{
  "model": "multi-label audio tagger",
  "dataset": "phrases spoken by 400 fixed synthetic voices",
  "hop_length": 160,
  "input": "log_mel",
  "spec_augment": false,
  "mlp_ratio": 4,
  "num_labels": 60,
  "mixing": "mixup",
  "residual_init": "zero_last",
  "beta2": 0.99,
  "ema_decay": 0.999,
  "weight_decay": 0.2
}
Rows from block 11 of a small multi-label audio tagger, named by matrix and row number. Rows with one number within an expert belong to one neuron, the router's apart. Each number is 500 + 50 x the weight over its row's rms, rounded and kept within 0 to 999. All counts start at 0. Numbers have three digits each.
Before each expert's rows are labels from the 100 clips, of 14976, where the router gives the expert most weight on average: "peak on" is the class under the peak; "strongest on" is what is common among them. Only what is clearly more common there than usual is listed. The data: phrases spoken by 400 fixed synthetic voices. In brackets: how many of the 100, against the usual share in percent.
# router: router (model.blocks.11.mlp.router.weight, 8x128), inputs 0-127
# up: expert up (model.blocks.11.mlp.up, 8x64x128), inputs 0-127
# down: expert down (model.blocks.11.mlp.down, 8x128x64, transposed), outputs 0-127

# expert 0
peak on: /æ/ (100 vs 2.3)
strongest on: /æ/ (100 vs 27.8)
router.0:448447505556520465446553503532500464390528499434436511529507411548570426528463453507513556549581548568566478468463494531493575443526497406410504522507466541468416513595507370473523473508527424524530502596482563562494479531493452513493526471477454533521522546504418484543548500456527537583546416395421506503462497442457545437454447466499462517471471450566559574534480569650527450456451
up.0:519518515454515554533522503508548530594526455526501548461499638572568554508527550521507420413510487496432448516576464486460520456456483546436581517449505470597535505545471539426495553528462502485423575427523475484511499461439512487504515557473552486524395441576583491475438504433447497489451602639548459387543485405520438568496574461491514478414516596488474457514534428447485466538525
down.0:542603462467507531490413410568552623525499467480523440464543557559420515528483559490527513488565621502399496475512543531527512511498429458491430551540550522482455421489472426450568492439447464443480469476476463484521521552464422477468493465547398416442509521622488523419479503457507498554479513519487571439424504491427587569505518440452499531606493509457415510446465567495604457486511
up.1:542546478460383512510465419561523497586460535565517463499527580483474482493484538511466441458508502450426486612543530487463433574517458498445518493500545502460490562379455596441490452438477540489407538396502473470493585596496574532509491485484531461524470504563576595476382495540454503446516546526549455474483532478516470610496555501489594531555492528494409467406514474401480577559486
down.1:516432478525657458524461493484556473359532486490491514533555428529570527374480507548516477556416559529468476525415521554560495548497523454495472438510477540527483427483490556422564466484466506534421495528509356458464455464537488451508503481563527451436420522550538534524553580598574500564508508524539497519483543454476436477493530433473520581536470473461469402523493411412462423517441
up.2:528489533546480457494500509601526580481504530473435510548552490412512470505520496404512587562507484631560475566552478532553540437519560349492496536467539551492416565546400493442424450486422449499473446580449427496472495559554562518523497447497482463447558571469456545446476532521533496575546495416446457404395490460531636492544474461530492549425530556483473488492486503458505514520497
down.2:512480502569564471471460514409517537458492443487561444534472399525515435450512484487571507493561411377549517519425558522520525512508538535467581550526468492420540499551574466423551533471546503513488549510543465491549561452425534497543443589527496471516451539442425507634575511470525473481525436562458496593505584466361439482475343537481440509561534480527455500443482501525557454485522
up.3:534502548421464567461547539529377473486491467485485597387409554523491483606480455652460527531532416482485472461506446474453457497508589432407581452465478532558529505501550505489487548548532483496500610537476554518484472569441493526503573441500534442489462500507498450578377534586514543472501533490461511526478437441504522483418464486548514554517471534407559528572516400552538492479441
down.3:527554393463553512371467610407561509455427475404513511517481528461553509481501407589543520525546329463553584448382504468548541476467484575483493487473584553459544585504544492493518542494492435503520533532479535440466491520444508535535426547473550498525454512491429414484547526515541467409493491472528487532533491542441419500494450443504512430561503456452524509513533492549584596492543

# expert 4
peak on: /u/ (38 vs 1.6); /ɛ/ (35 vs 2.3)
strongest on: pink noise (77 vs 12.6); /ɛ/ (64 vs 34.5); /u/ (51 vs 20); /j/ (45 vs 11.2)
router.4:553485441488355461535458468508548479554495593555506456514533472460518564502427360541531499442546528391535578518533427492505451578396481480538499506423498533533532535502499569575526474423413474438558582518468517418451481490542509490400518564547507519501511548604468454578454529514482446539424522439502531542500460457417483511492546496503526447528445522564451483489463413465528603541559
up.0:446521473547473534441509574445518478522481499453511556332557535539527507508514567479434531561540460571480438496506511517490607408513630487407507515527557478488525509482459512378453581510536601499474525472492507556548573492478610484540560515491494423484440414402528545516521484588475624466463477610438473488419513496541501552459527520498469536431508449452452515491525537550475456512518
down.0:462513479433508543448395443540493526429525530491474511446496479452444531476540482574519493514444486560503487589446564592517539459517465625500556558637572442481487433526508521483494493535592442481466442452426409556477499507535417490521487465486558495492421510492583472481513524490528534577541550580495467460471549505507583424514433474399537432490622517556410453392542514483523462498429
up.1:550614575553514476443480448508498523488427424459474503444551502518559477447489531502493450536536515547425378566418567571524599396602623448447545439541491490480473481443548495378475484520499585444457556556538546536463576474513460467582462475450465487506461451473517563432457534553429563507500546571541496428490585504520483491484508501522412544473466480448512461436487553510423535492495
down.1:467460530503488565437480604492524553450468507456439457449505482617551528521497530441445457592522541516454342504563529515544468496567569575470405444588468533460488553443498499480490535515492541511466460462461464588544498542539444480498572439503589587556529535446567448539542634471529418542480460517477537413455453554524564486531486460479486489506466578461482509457469495517420625493477
up.2:533442503579489406506541449550529467508496528533523513536445506502489556510510513460537479533430530526510392484430543556522478465590537448466488369425532580510441440578549571508503403521489463492519499558507521490441509531414576531475475541454443520464537459473494419494383522439542527490494552440554474540489613544402595445513541536502441504466442614409567428492442515493472536401499
down.2:449500481528450480502558471444514510507449507460449512583511504479488496423480453496426436532545481450547477518492532460543544467536504392510546439513528510442474552580532552542494553476465421538510564526544531566465501475365462404543482449466521574491425405561515542460503583412528368492553568418490536580466510558558510609579527555541467541496508423464563537502516585388570480538506
up.3:547520532472472563538444461488530567445471489456530493483501579498538491480627547518430520504547551576540386525543606543553496437519588413483554394545560503519504366429491498457483429504552459504518528451476438562565478533448500485631471440493486494500446420456516587488471534500421573508508531504535415433434528454513491558445509520518481521514428488442466493582464538419560441504434
down.3:461527504586513541498486512536489403492426475613532582476542449493451435446443574520546569425449513488462449488475453459482524511456555493462590432436509474566576487542539458532507531614469549484525460538573550482423428464558427446501529456426454473545489625428496458493501526408525481552530488438523526525503586570590484464520508551575459465415539497511514404552546551583434483490467

# expert 1
peak on: /ɑ/ (96 vs 2.9)
strongest on: /ɑ/ (99 vs 33.2); reverberation (81 vs 34.9); /ɝ/ (69 vs 42.9)
router.1:503538458473495523413477548524427538562442421526426499465411528491545465546498466526570504518539499539480460494445517488490475406493481494524499331496492496488519482407478434510457567604557534511576375521585485530573480541390554479442434579465487411484593519486492540414486531564508429453478475435480539458492507510508550607483463554427512472469602567496511484547532469499569515568492
up.0:466428521506402532582551412518595405422589559449512506525555505431489530447469433537431496458561508490525514481550503499451516518497502493427649594472546567487463531514506530453478483387497464484446641545422522521461558529504530515531501500552500572490457486588488517525502565559487605509445514539526469541451487411475476549493478510493576568470440431508450532455397526505470517411487
down.0:470566453403524586466406483570515457490451450419510512518588355520610526422510512487418442555385511541583568491537563576533502449414526458520500459510457460459503526496428561554478520445434561453537522502459504447490493510550503375475472484583550530487391523569456451434522494505477437526570503555468529497501496459513430537490558526475465561499386500517493516479535426503480482523533
up.1:427525561425497516464416368532488540500493620525430485459541522493546497514575464508545441476607430568562564564521568447487542535455549406479565539500504587508456524510485511618502384431441476517492519486434512506492482580514495550482517478527543587510504386521464479534455503424456494458502580529468454440495528430473481506486534454451518547555442470542581512436409504515485512421589
down.1:468545488459620509478426517470439519479425581496530455581437552511466466401520540428481487515481496567604510515551457575581511550419526392548493534538500505506499422547487497512510483478539496448562447515439498402535483546438500515460513478490493488342473503440554467542661454592559539442470411524529495480496498548483517462496503489530459562520450458458550527449566451468424582451513
up.2:472497541460544550631477507488550497580543512456526438515556462491496569508520473474513500448493445438519492551634440434501490603514555441434541630460506519528496463470495535433472448510474407577512510382463461531540523505536550515589503498480469502478496473484480439632597407499531570487447500527546445477516493370520493441470489497544568562576435412423551462528490506455499530538487
down.2:456484539582440485460563515487457444549500523403466456476510428483473444500473459452496449478440489454558434582566523549405578495539492618504486553623423488429500538533521560612590474410526520546566509475493495582512444413559464490530413391511521558469523495480433424507538520504550441406420540460537438504520497462450521468498517486575525496540453478527560490606528509511480476530435
up.3:519484529481428422543416515430548451537605529554480511518481456461503603521523468561462485507491446411446434486557446551544462474368539422429476590517521564526393540485529479574457526417389445465489556533509520443467528554512465483454541543588540465532460500582573580486470554535557481596455517490498531546479536448433517379543482523494456559568509508467485464466438473503485552552540
down.3:478500563407474559452516492484521587495522506499595506421470520496464456531482525531526558468499432513363457433534515497537477491498528540436460530467492515470500522458588468485444463487521499575516460494575487501493651442483538426482485550444474503559554431512598486529519485491577491493457467486494631499477511516498520551565427528541347586515435672524460537451494430442517441462494

# expert 2
peak on: /i/ (87 vs 2.3)
strongest on: /i/ (99 vs 33.2); /tʃ/ (63 vs 17.8); text has "teacher" (35 vs 1.9)
router.2:511489564503534532461531460548510423503452529480521456451498557443630570477517503521443529498498515486470498454439580521476464510626457609507512508535483390428629444463503570486519481524539594463489470603417467484513527464534492396521526420406482435510511437543487474506434500449517502447440442576594543498450499482587470519470412570503532459466484483460529552484465520507480557509361
up.0:445436482431567424536460504524530463521604464593501526516490481565449347547524527503550410528561453556479425580516536425439519458421581469428464517499532574521488508497514522447492466472426451486529584406540474532453517585444501585486456519583496494498474497520433526550503512541379582429538524429513497467523544468529460437488518572438510550549483386498501477455538483525552491564566
down.0:526440478537553472504570544543510488489551531472591430498495533512556470459464542659474523465539541466517462466488458591395565531446527524478567488468449498493536523448411525513518520491485522423458579581519476545405541483492583586545461478568528539535427448482564579530403500493498549416543593397374457523492488506585549466470500525420482563484478479481420447444539545543534477512459
up.1:476500502511461527523465460460470597434503473526486469517451447579440480497493452491483491526587478509508492572564457495488494476456584384443509487468593593440397519483516429482425543439461428492515551409560500565510622555407538572507542555595479417538470474492489507502423543571528578449513463482424417435495484435432488511526519497487464563567498461587430525511444445467531516529603
down.1:523531401493554485504524503506552521470486534550549554426485424432502560521434477535538420443428512462500615461521464445475407432444528620486514499531518372660565506534550482620608470535467435557546462465504544428528422467504473503439425485553526514478459507533493508533586466446534493462515470445495491497472490467498445452450449477510483473519567494549450566513562519508591464509408
up.2:510455482546467426536548592510554500571524429510491483534560420594558531523475495509419590420444532514476475508486515536484538452409514555455549541439456650579424503519560443471470419497441499514501521504547412540485548460389407476477464507494514554560445475480530501509483545524593484596451470577515462506476539497445423439456563432474479450463465505554540511468449429462583419527565
down.2:562539523496468448555459549508548535573452523459480523568482514405424490567483533504523455519483559563592604528540500452386524512445564612468559518562579519522467415428517479495472461470549540513521543548586602491454492477455494487513520523510539538437510571499452483423460422467474448465482459490548437475526418565349388424469452550518466436516507492465458529529459522469585519559558
up.3:519513450542546461406448510549526449471532572428541517519482463481526457488517484539449501424482529587520434534463559478474509517572495548481530476552467498556549397433469500520419498450469541456452599548441526485591605532460454471499586490457511412452353520455523457604486479579466529546583486531542507551507483503543502432506610490489437555544436455398421572487524496472493567501407
down.3:485548524451553504475542460483449552542434546548514477443527582523536535509486509468556609527536420439455533461490557502427442494570459467412473417464523470412576461435500579500485496472535515482429551489497396536489584485539502479554545517402525460481533471578486513469468510551507535461445494509508551464538462510539470564548443598599578542543540699512450436476422551482439476483463

# expert 5
peak on: /ɪ/ (88 vs 2.5)
strongest on: /ɪ/ (96 vs 43.8); reverberation (60 vs 34.9); slow speaker (47 vs 20.6); /dʒ/ (35 vs 13.1)
router.5:515518498472481543555487574474519462513468553455522529539478448564498527545596583475438400525433545553427415593583491459540468421551600580545505561516486550530437407543439570507453525407507494501484521443431401527486523413517496516552517461554517607431456485431473520539456464423423543593516537558549510592408520499504448480550516496527549518468469460478494474454604504502478461505553
up.0:604530528461508492479498530498467479482529504581514524415532501435414470552576581524452488548640486511503456489458546475519451533465557456463546566513525563551495449393434527486500512440423573494445568560494467573494627520491523602450522455581449415408472548473462483542409495535456559466514540475446550561432413440568553491525523551554501546543396473464499464445528525524483484462453
down.0:444477500492518471497541476477474509479532535555502540469557445417526363520521499527405458496548483516586498563461612405464512476485566580545576542504485474481453538561357507531494554536546453447483510434518424526507529445482466539507432507455473570630460497602511553526423476477423511408518557471458482593474478467539533408534549572490419559463527474455483488523566572539436548484463
up.1:523518449540521434408476532485478495552516410551442538466448457527550504512480546518496462451566425514465460506466528578520514488543501477388566534551534582560506566427616426500514428539465489481492535519510627572393525492558478428517481541503423515555483469482520472441439513461459501412454489502531592499516410481511502461533523441504455413603501543539410455637423495484501581458477
down.1:497583435504551499453501542444493546522438486579522559441499458477538400517415525545530502557576415520503504430362509514503555530526491495476570482559539575536510572429517550454436499479445508511562580553531539550453528538558520436498503507500416426543545469450506458462483475572505460423437494460496589588545435575473572523439464429412450483588454561508451454571477411508560567486490
up.2:555510512535412516474549505492575496508436431465504486502486565484435550473527498528468574502579511484440575509520555430416436492564498416456540419516627530510521591435503502542495564568577364571517502513535498507435514506446525563512482456493527489493563464484533541571414465481519443431564420412481476473491358461511575594523495506509581573424490479509549564480524523510445490548568
down.2:427465493529436501476478508566503462458510460585532476476558453465536520521423601478507554467525527441505505488426551540468541499389493420460562567455451469454593638479452496466475529471454599426444469438538432549422576509595502564485515494420434430588484538516543426541414572538519506530456581501490527518488438588561495454471539441518463492545482579504500514496526565509489509394447
up.3:510444548462475443482519564520481410451563462465491476459505632441491580537508542546527477578544461538542586557423542507393461543551532472468572425514608491540523534500499412444541528531535517539486463558546466515517487504455522585499518501447428473521613457489497402548416450509457579455481466415467530459505400442542544557524425496553558567497424553541492460523515537528569420499428
down.3:479484504515524514467502499576461455522529475591530636415549563452514401502627549482419484538579580519510540507463489431429468494493521427468492566492460546546481493508421474483481600564510500488467467457539432504553544479453430587534466472488442543525526507422463553494410441484420487525469541437458568592543431479507591463464475605510478589447461525467560475524496607490498471432456